A small image FSQ autoencoder, trained from scratch: decoder norm batchnorm, trained on rendered scenes of coloured solids on a plain floor.
Rows from block 5 of the encoder of a small image FSQ autoencoder, named by matrix and row number. Rows with one number belong to one channel. Each number is 128 + 24 x the weight over its row's rms, rounded and kept within 0 to 255. All counts start at 0. Numbers have three digits each.
After each channel's rows are labels from the 100 images, of 14976, where the channel reaches its highest value: "top examples" is what is common among them. Only what is clearly more common there than usual is listed. The data: rendered scenes of coloured solids on a plain floor. In brackets: how many of the 100, against the usual share in percent.
# convs1: 3x3 conv (encoder.blocks.5.convs.1.weight, 192x192x3x3, each kernel summed), inputs 0-191
# convs2: expand pointwise conv (encoder.blocks.5.convs.2.weight, 768x192x1x1, transposed), outputs 0-255

convs1.98:085113127118176117162141115136117137110144134120172119182107134100153178151190129115148120086175119148104124144141130132122121119162104126131090140158144111136145156138143132154093125101129144092153152086138142174087115136140083108110154146144098121139090116151162148114138143187175097123098111094150145145114154145172121115147109133132124123162163134136140111107132095114110136175177124126121153142124124119142163127144145123115126125126130152100143143135114123100091105137164113140133144096180156131076118142176081127144139104066133107122121130120124096124085119115167139112
convs2.98:142133129125125215100145107136135148129119158135184125139150095160091145189131140133128150108107152136122143149099150092111135139102150128140179125129178156124117111108126130129122134158128113113119130112117152109126108155142088138089138141098127149115117167131091109096128131119104109137125094176122129131114120178121137120135134129166161149136134120143131113156131120110166104157156177108107102131145117159122138144109144112123123110122143114137085136118110170159108118122118093186151111123144135107097150121133110164145135148088101088154105177126138136105133098095143094110160088137145109113119119109139134134113134128114146129114120039141142133109097148141154149101114097160122116151108194174112146120114117138149089143145117163141154138115132144103129125091098172
top examples: count: five (47 vs 20.3)

convs1.84:138137096128106164099140142105160158092128127164086096096138096082165138179146083149118098135141142110167108163151136124134153134106115108157124104115137146135100089124119141130146100093127143121125145121093131111162141147111184168070148122098130146087144104135098190087108116142158143108133116116132139091113091118102075108151127154138121122128089131102119167121107139126147111155148112099130156123099101112136094129152149154090099112144099116086122124159109101130162099115165109122073178128136144130127109096145135121127156146133123140149101174099132122146138145132117104110
convs2.84:107128125096104166119165170116143088153129122100098096091114128133151122104095137125130153082135119138137139064138100144153130135155107111140142142154088119129145123156098124151106118150096153099132158141105111110118133161126131146119116082153156124130121148153113101115098141127131109134138128164118126112111116121155083114163127113152106104141086109113153153097137106143079127132116144159102103127102157133169127099112092136121134112120135143146120110116156159121111124112109100104081133107144159163126131136089133094126084135099129143185115102096152132109098098145133106113119143072180105132136148075142117140147160131095141137106104116114131154104150150123158174141099123109113107163136117084107103120114160126102164107127153145130130124153115117107142122115170120
top examples: light from the right (56 vs 25.4)

convs1.148:118138139144075115100156124126139131087161101132081162115147121141133133115136100165158087109128118148133141168116134156134123157154136166143156073107099137119137115106139141134157107105158114126135152103096090120171135164166146148125136109112158120134130119117107161159167092111121115102180127152141118124138147106139141136116072115157136131139156113115138146062123164088110132163124123144123099107110145150141136136160132166164196118122128144165096115097146125099133157166137117124102178115118149093110107125206125130119131112157163169107156150137121124115135111169124126139
convs2.148:102119148141108071144154086142165153130140171115087132130116115136126135109101120168142172136142121098100111124150119128163128129097165150080133143115145132116135094138177123119116138146091124128116107116118131132144107150158124115126091141124103169157135113151135143139140109134130086144141148138120155112130099146149120180131130129118130142132121124105094162123164113162146113137126161157139080134132137147094118131124122150090123108115118090142112157124142139157120117130102133076115162124117114125152134128132153115127088170105125162150152097162089132119107138132048141154143166119139107129151148138154128129101135120175119073124112130118120071155135100173134188141066144124108095145138137125111092094107027156127139124155127134151132146169102127110161140122146129
top examples: count: five (44 vs 20.3)

convs1.79:112133120123128126118115099113113154111171130162137184117133142118127147150143115151164111135196140180109127139128092114129112098178171132138115123110122126151129118108168125131144095158161154158092178121130144193106103113114137163141163075113155115133137118130134131129153096156159135109106145163125116128108174118173138073127149148146136107190140136122134104138133116109117131173133138135112138155123114138182117104133124134120135109117170095134124104118146116114156165171104154117103181125174169147135129117186094155115096115127126115120161108130100149148128159124129135138
convs2.79:120133119150118094152074117135141167127138143140130133138144116116135184122106117131096069044152159109137090129100109142102124112096089120143125136149136118129124115121135170138104125138096106131149137131117128138160108091132126149169124107119150121120140127137122127127150130091155102139148111136110102109132136195133121130173149126160110145076109107130114146148092114150155126129120179124125124126129187115143098114106159108099187132105101121109127134081131152132093127115131108142136107126165125095088148101135118126129131159151137187091191140147126162164156126131136150123050090131133143141135129118132126125156173112119108138141089080139116112173106112120135148122111096155135138165122096096143138125152136135148120138115120092123108162134157133138118139175131104
top examples: count: five (58 vs 20.3)

convs1.61:103103122109136121119121129149132149179119098146143147139165082107154111122083135137139066101148139105122127123081121109174107111130175095117162105129113159166140121092109144104120144089126165133110101115102146143140128121150098157084139108095122115147125065152150087149117144094204119104152128120113118147112121120104127094126122124138130131144116151122148144111118119104112142081130115118107160123104129165146123154130105114156137137149186087116098100118139136143139109129146145142147131116084146091142061119165144120183136144131168153122114141146105118094096147159091138140
convs2.61:119120117117108049133107089147121130099119120142061124118136141101127151129128142113114098116131105120138166137128166130126104147145127129120176151124128156140145115091122161091113152091124121131101158121148125092138166162139133140104135120171140105136110102149111143094124114094093102143119090165085141138121183116153127121116140135150078119138103102137139111120129112141107118152130104146137118126138157145144117049136159146129105117136102124105120107104167121155183080162135125127152100124142160135131138149172154131124149092115121146090151156151108152150129145111079151130155128142128125100124119123165113152103124093127131143121136158098119170135137093156098127146107114127129116096105133117124124131165062125123134126141111110120145096085169122150151122112113119
top examples: green object (47 vs 22.8); twisted bar (29 vs 11.5)

convs1.168:123120128093146091159088097128143132144114177118126127114110118111139088136113138110155163125126117137139138102118146074111122155118099156098085068167149141155145125073155100137098115099122091107142089176107115153130094108153083111122136151160130087114125091120130081130154109152141138117162117138146127129132142147117073142118131084112112133104157116116127149126097157149126135131144105097137156109132166102079128142156114129143092136085161138135105133132137174143121104127190138158099063147098116141136132162144137093094155093117108152146139133112113102104115138110123113139
convs2.168:147124117095179093119130147109145168140140078138120125142113191139112152135132098145111187107155148144160124131110142126107115123123142136155081149119107120124109128108107115113157107110115175124151157152102126122136135150117140127170107090089154127141129155118098155127116157107155128094148130129081140126127088141133144116127135121103154179132086146142179128123180161125171133112117123128138134132131145147111127131122118109137167127152142112137126120126106141168121139165145136173095131108118141119172155096099092183103132122103106172150116146128124154151141117118132117101071102119115127100096149145152101151129112126123135135152096151169131172086112129114126106153130142148146136135103162137084125118115141151139187146147098112111161111129138128104162125131115109
top examples: count: five (45 vs 20.3)

convs1.189:134119105137122121126084114132110150124102120111139103128118121152148113138132120148152104131178120080090122146095146128148130110109095143130135154078108103153104127104125154089159142169128140138101135152124158094116123099137077159116132118144144115117125135108114137157169111136151132127135139133109132114124158113151163082137110166139146151116141169081087168129122163140114118172100142110075136130110138120135134150139142135113129129118149102155121122134148126177151168159110126143152206080059129118109150110092130193142131127091144117084135168165110119157160170128101146151
convs2.189:140146130153111121161150121151105079094145133125118126131135096075141131108128091130064162137121157092110095138140161117105137105155140159119114111070103102133153122143122115124070175123119111131114108049148092137189114128147137095177097143148105114116116100131134135120141113119110168140134146123100155093132101119162110125135137143145129119113074135102106150088106110138132154138093182119140121147113131156133162128110167157192091122128137062115138145117139048123125081080149097084139139123113138123125143149120119179150079115115132203162169098117134125142119143156106143129132161160121132067129126123085142128131085167114146103132153169123112143100113085146130096112109146142153132118139127135139118110111168159129138131121103159134121156152134143125157137135100125
top examples: count: five (45 vs 20.3); jack (31 vs 11.9)

convs1.71:122113146137129163104090142165110102125139158126115142144126174128158162152103126096097128148165103124151130131109135088122135138134138119152149136145150154129143175123127122136169135117200137207116123140136115148150164098140160162181089104127123090151124127097129112111136123127096189113142132159138100147173147132184134116142150119131098162096105146158124176149142111115153108116144123115117135144104093147140140117136148160127146116149143169129145106138171112124132146139138153131141191147140122111117135128176102093105134116180138110162112170168107135119149086148113142129
convs2.71:114127101117119131156122107135126112125140083127122086126172118121136123135068159098139133093129108100093138102156094131113132093089106103130089118069110189126135121126112120162153086106122126115115147118111175129148130102149118140157118148122132138132120121131112087131081126110122112125115126077148134093159067140124108123119136145177149165170110149108141161123084149124102126162143123102113144143100156145129097131072137107100130137129121122120119145123137133211145075159133130090122141103114119155109110175113136110113122146123096102156131167114171138111124103115108102120126114107115115178126143137126116141128091139108129192131142166112102121216197090135106137156133147123113151107048104119134161123138098115147136136123115126115133126131128149154105119155143120
top examples: count: five (45 vs 20.3)

convs1.137:123093071156168177149128085182117129092103129153121084128142121108112154178113147152098084157117122122122128076110157116167137090102111119135174117123142116108174086114109154130125112119107113118113120128123158116149131148117157119125110121139144160112100119140152140138119167087164139106149128137061128193128120088097137120153106159130111147125137150152099123150120141140140148101121115120131170157139115126102113124098157153138147145139177130115137117132116112122160138149202143086064111143133137125089152101129114120125146089128116116135118132159150112134106124122136135086
convs2.137:082136131157121167127118107136116120104146095126160137120099140136118119135142117145089137155139112114145128116156132223165097125126154110157168133125130134124114129101118103107157133125104105139154147108141129156126109142119098125098149065177140120129080119153163094111111115144125097131116123136148141163101147121134141140138107108089157150101135113117120046125120107120099142143170157164134143120143161136142109131144128130133135105127112100160159124164142080144132103109127118180121117135116139136187130147121170159117121102138143110139141134118112122058110123104161111149172116145116175167161103140146073142102137130155124123133112049128134102095157136126138096132115125124126183122119121119109139128134150142107108154112163159105125080152126159132159111146121119
top examples: spring (28 vs 11.8)

convs1.36:139105129153138128083135109113161150117156165149085143144138123127092112102140126114117078142105124102121109132152144146119137152178158117133160158170159132130137094113114121136121106088156067072119103129140118101126123143107166113168132119135146153122133122103113158122105148141141154126105118142117132126132152098087144078094150101113136168185101143107097085117159159088128082113141113100135127150142124123080153130112136132130143120103151167120115134122157071150136165170148161123078102140124110142080130100094117104158105144120110123089170144134117166147113133129154126150
convs2.36:161096113142129082128166138109131091173141112111108129129142125129143076076143149126111087154150091187116143146145112070138119152096109145096145119132132156180131123111146140136171147155094137146098115111138104174068140128095137144127115166160121188178135133124161085135145138113079125140168136129119156120158140148166111107195149126078135146097118147109140165130121109149130138103109101152107096141087152144170186144143137086091138120129160111117110089151113131091119115109114090105171154118121127108104136112118097123121111123116141132108126153137149136134171121170128135082131152149149155163164156084167098160099127115138168113113156131116098134049123115162113131108147102153149124098137142115146107113098080163137144156125094080134148113157135158149113131147121155
top examples: twisted bar (29 vs 11.5)

convs1.111:135153131126160140147097171168125156160114112134125128133150141144101147137167187106153121106090122121135121153102109122097136159077148123114162128134129182140131132150127109126135124094144125126137186144094090124122148122143185141158135131108092158115120091088156148134083070123119144154127149136120147092173077164120109136117162119081119135083144173106110151170107112155136123142154116145116124154149114131144159143144097121141124112151126143105139143153151151173143153159172128093133135106124147098132166113133106082124138108149075110140138123101136124160139153101167132116
convs2.111:109114124106154135115093126105161157070130149155107164127136130108147131130148112123133051158169140179117096100078135114123166134156116127147135133135135135084156127098131142126132109128130169113143133153144117106126194135138120147181125118148148062096127118117091105149135184093158152113140085166141138133134091153124099108133150105180145128118147138111085114113136133133124130125129123131138111114119112112100148079164142141129176119133136179112173123104120154098116092163091123140133166121128134149140137163130126124098093088132151145058136167144164198140114129101114121171064152120073133114120135131126130128128102130154103054132165128128132145172169140100094119130181130115122141113111130110163101118168151119134142143131124104109101126111126152154145134139132092
top examples: count: five (44 vs 20.3)

convs1.100:137146118123109072130154136137102117084106148104169150142110100134156146104138130140124162129189146123106160163151110134128087145148149135121158152117084121102134112123146150118129117135125157157141108113123099105124140116111120123152142121120121076181136149171122128153181130093145085081127125104124114152088176090075113148123099101113127105133159141143150184107163153109117153120108150127110126121097121156174088164152100102128129138106081114141114144095115124163112147124101113119151123129147085122150122090145127166144113151117168110127148105128124172124085157169128101139
convs2.100:126120127112143148140112116141091099132139098158151107170150124150131155126124152149119099117091147122136140152118125098094157120112137166146113133123102145118110149087156143189122187150089125119085122166119111123115098147116135131109083147112111082131105085133132168099129101167134126143119118111162107118127165138113120121171155121144125115118129132116171169123075065147164129127092150099095106127112107116143143149116128107125090131146132179146096142119097137078110151102129119145117094136104128116129091102096132086130163145164151093160143121104154139107158086137149144098155107157135125139132154122115126141096112158133128156100135125178123084118126125143094132157135187160096121150140173133136103135159113110135137143126112119123133096082123131117140136117171099
top examples: orange object (47 vs 22.1); yellow object (45 vs 22.4)

convs1.132:140134163134123163114197152094134104139125128112097142127124111157104114123183150124158095153162131135143151132139111133149138123048148159120113101123101132162145129155105123119124107131118121156155118097122124175138084133111140148152170157086106145126134125115163168151156128092143134156123135130131116098094114142123112090154131133155115139162106105148101104114128172115146135125126167161113162135127097110168121088134090137109124098103121137147099127119134096148194103145085120171168138131167119124103110142188136136129169080146101117152127097126124162134114163120121106124
convs2.132:122154145144133150114151184137111107117160085135151105138140118102143096150119126145148156153137142115140100143165117168106101115173111146178119107144129115128109171124095117170138152124072116147107152100114123104115124141134137124106091159137114114076130128154096093143142125110137097166138127127139152127139111161150139144084130175133109146132125135117122141111149127157112138101106100120127161128133142137149084090129162102139155144146122105125150169146152204135170134129135122134146146142114106144140127122095125134146128154124170144109094149098104137124138146151145101117134109126083117102147143097149117140131124125128123156129097169097110124129169070122128165120119080124122114116150187145154087128129145120107170127122145098140117134183109181139130131166135087
top examples: count: five (49 vs 20.3)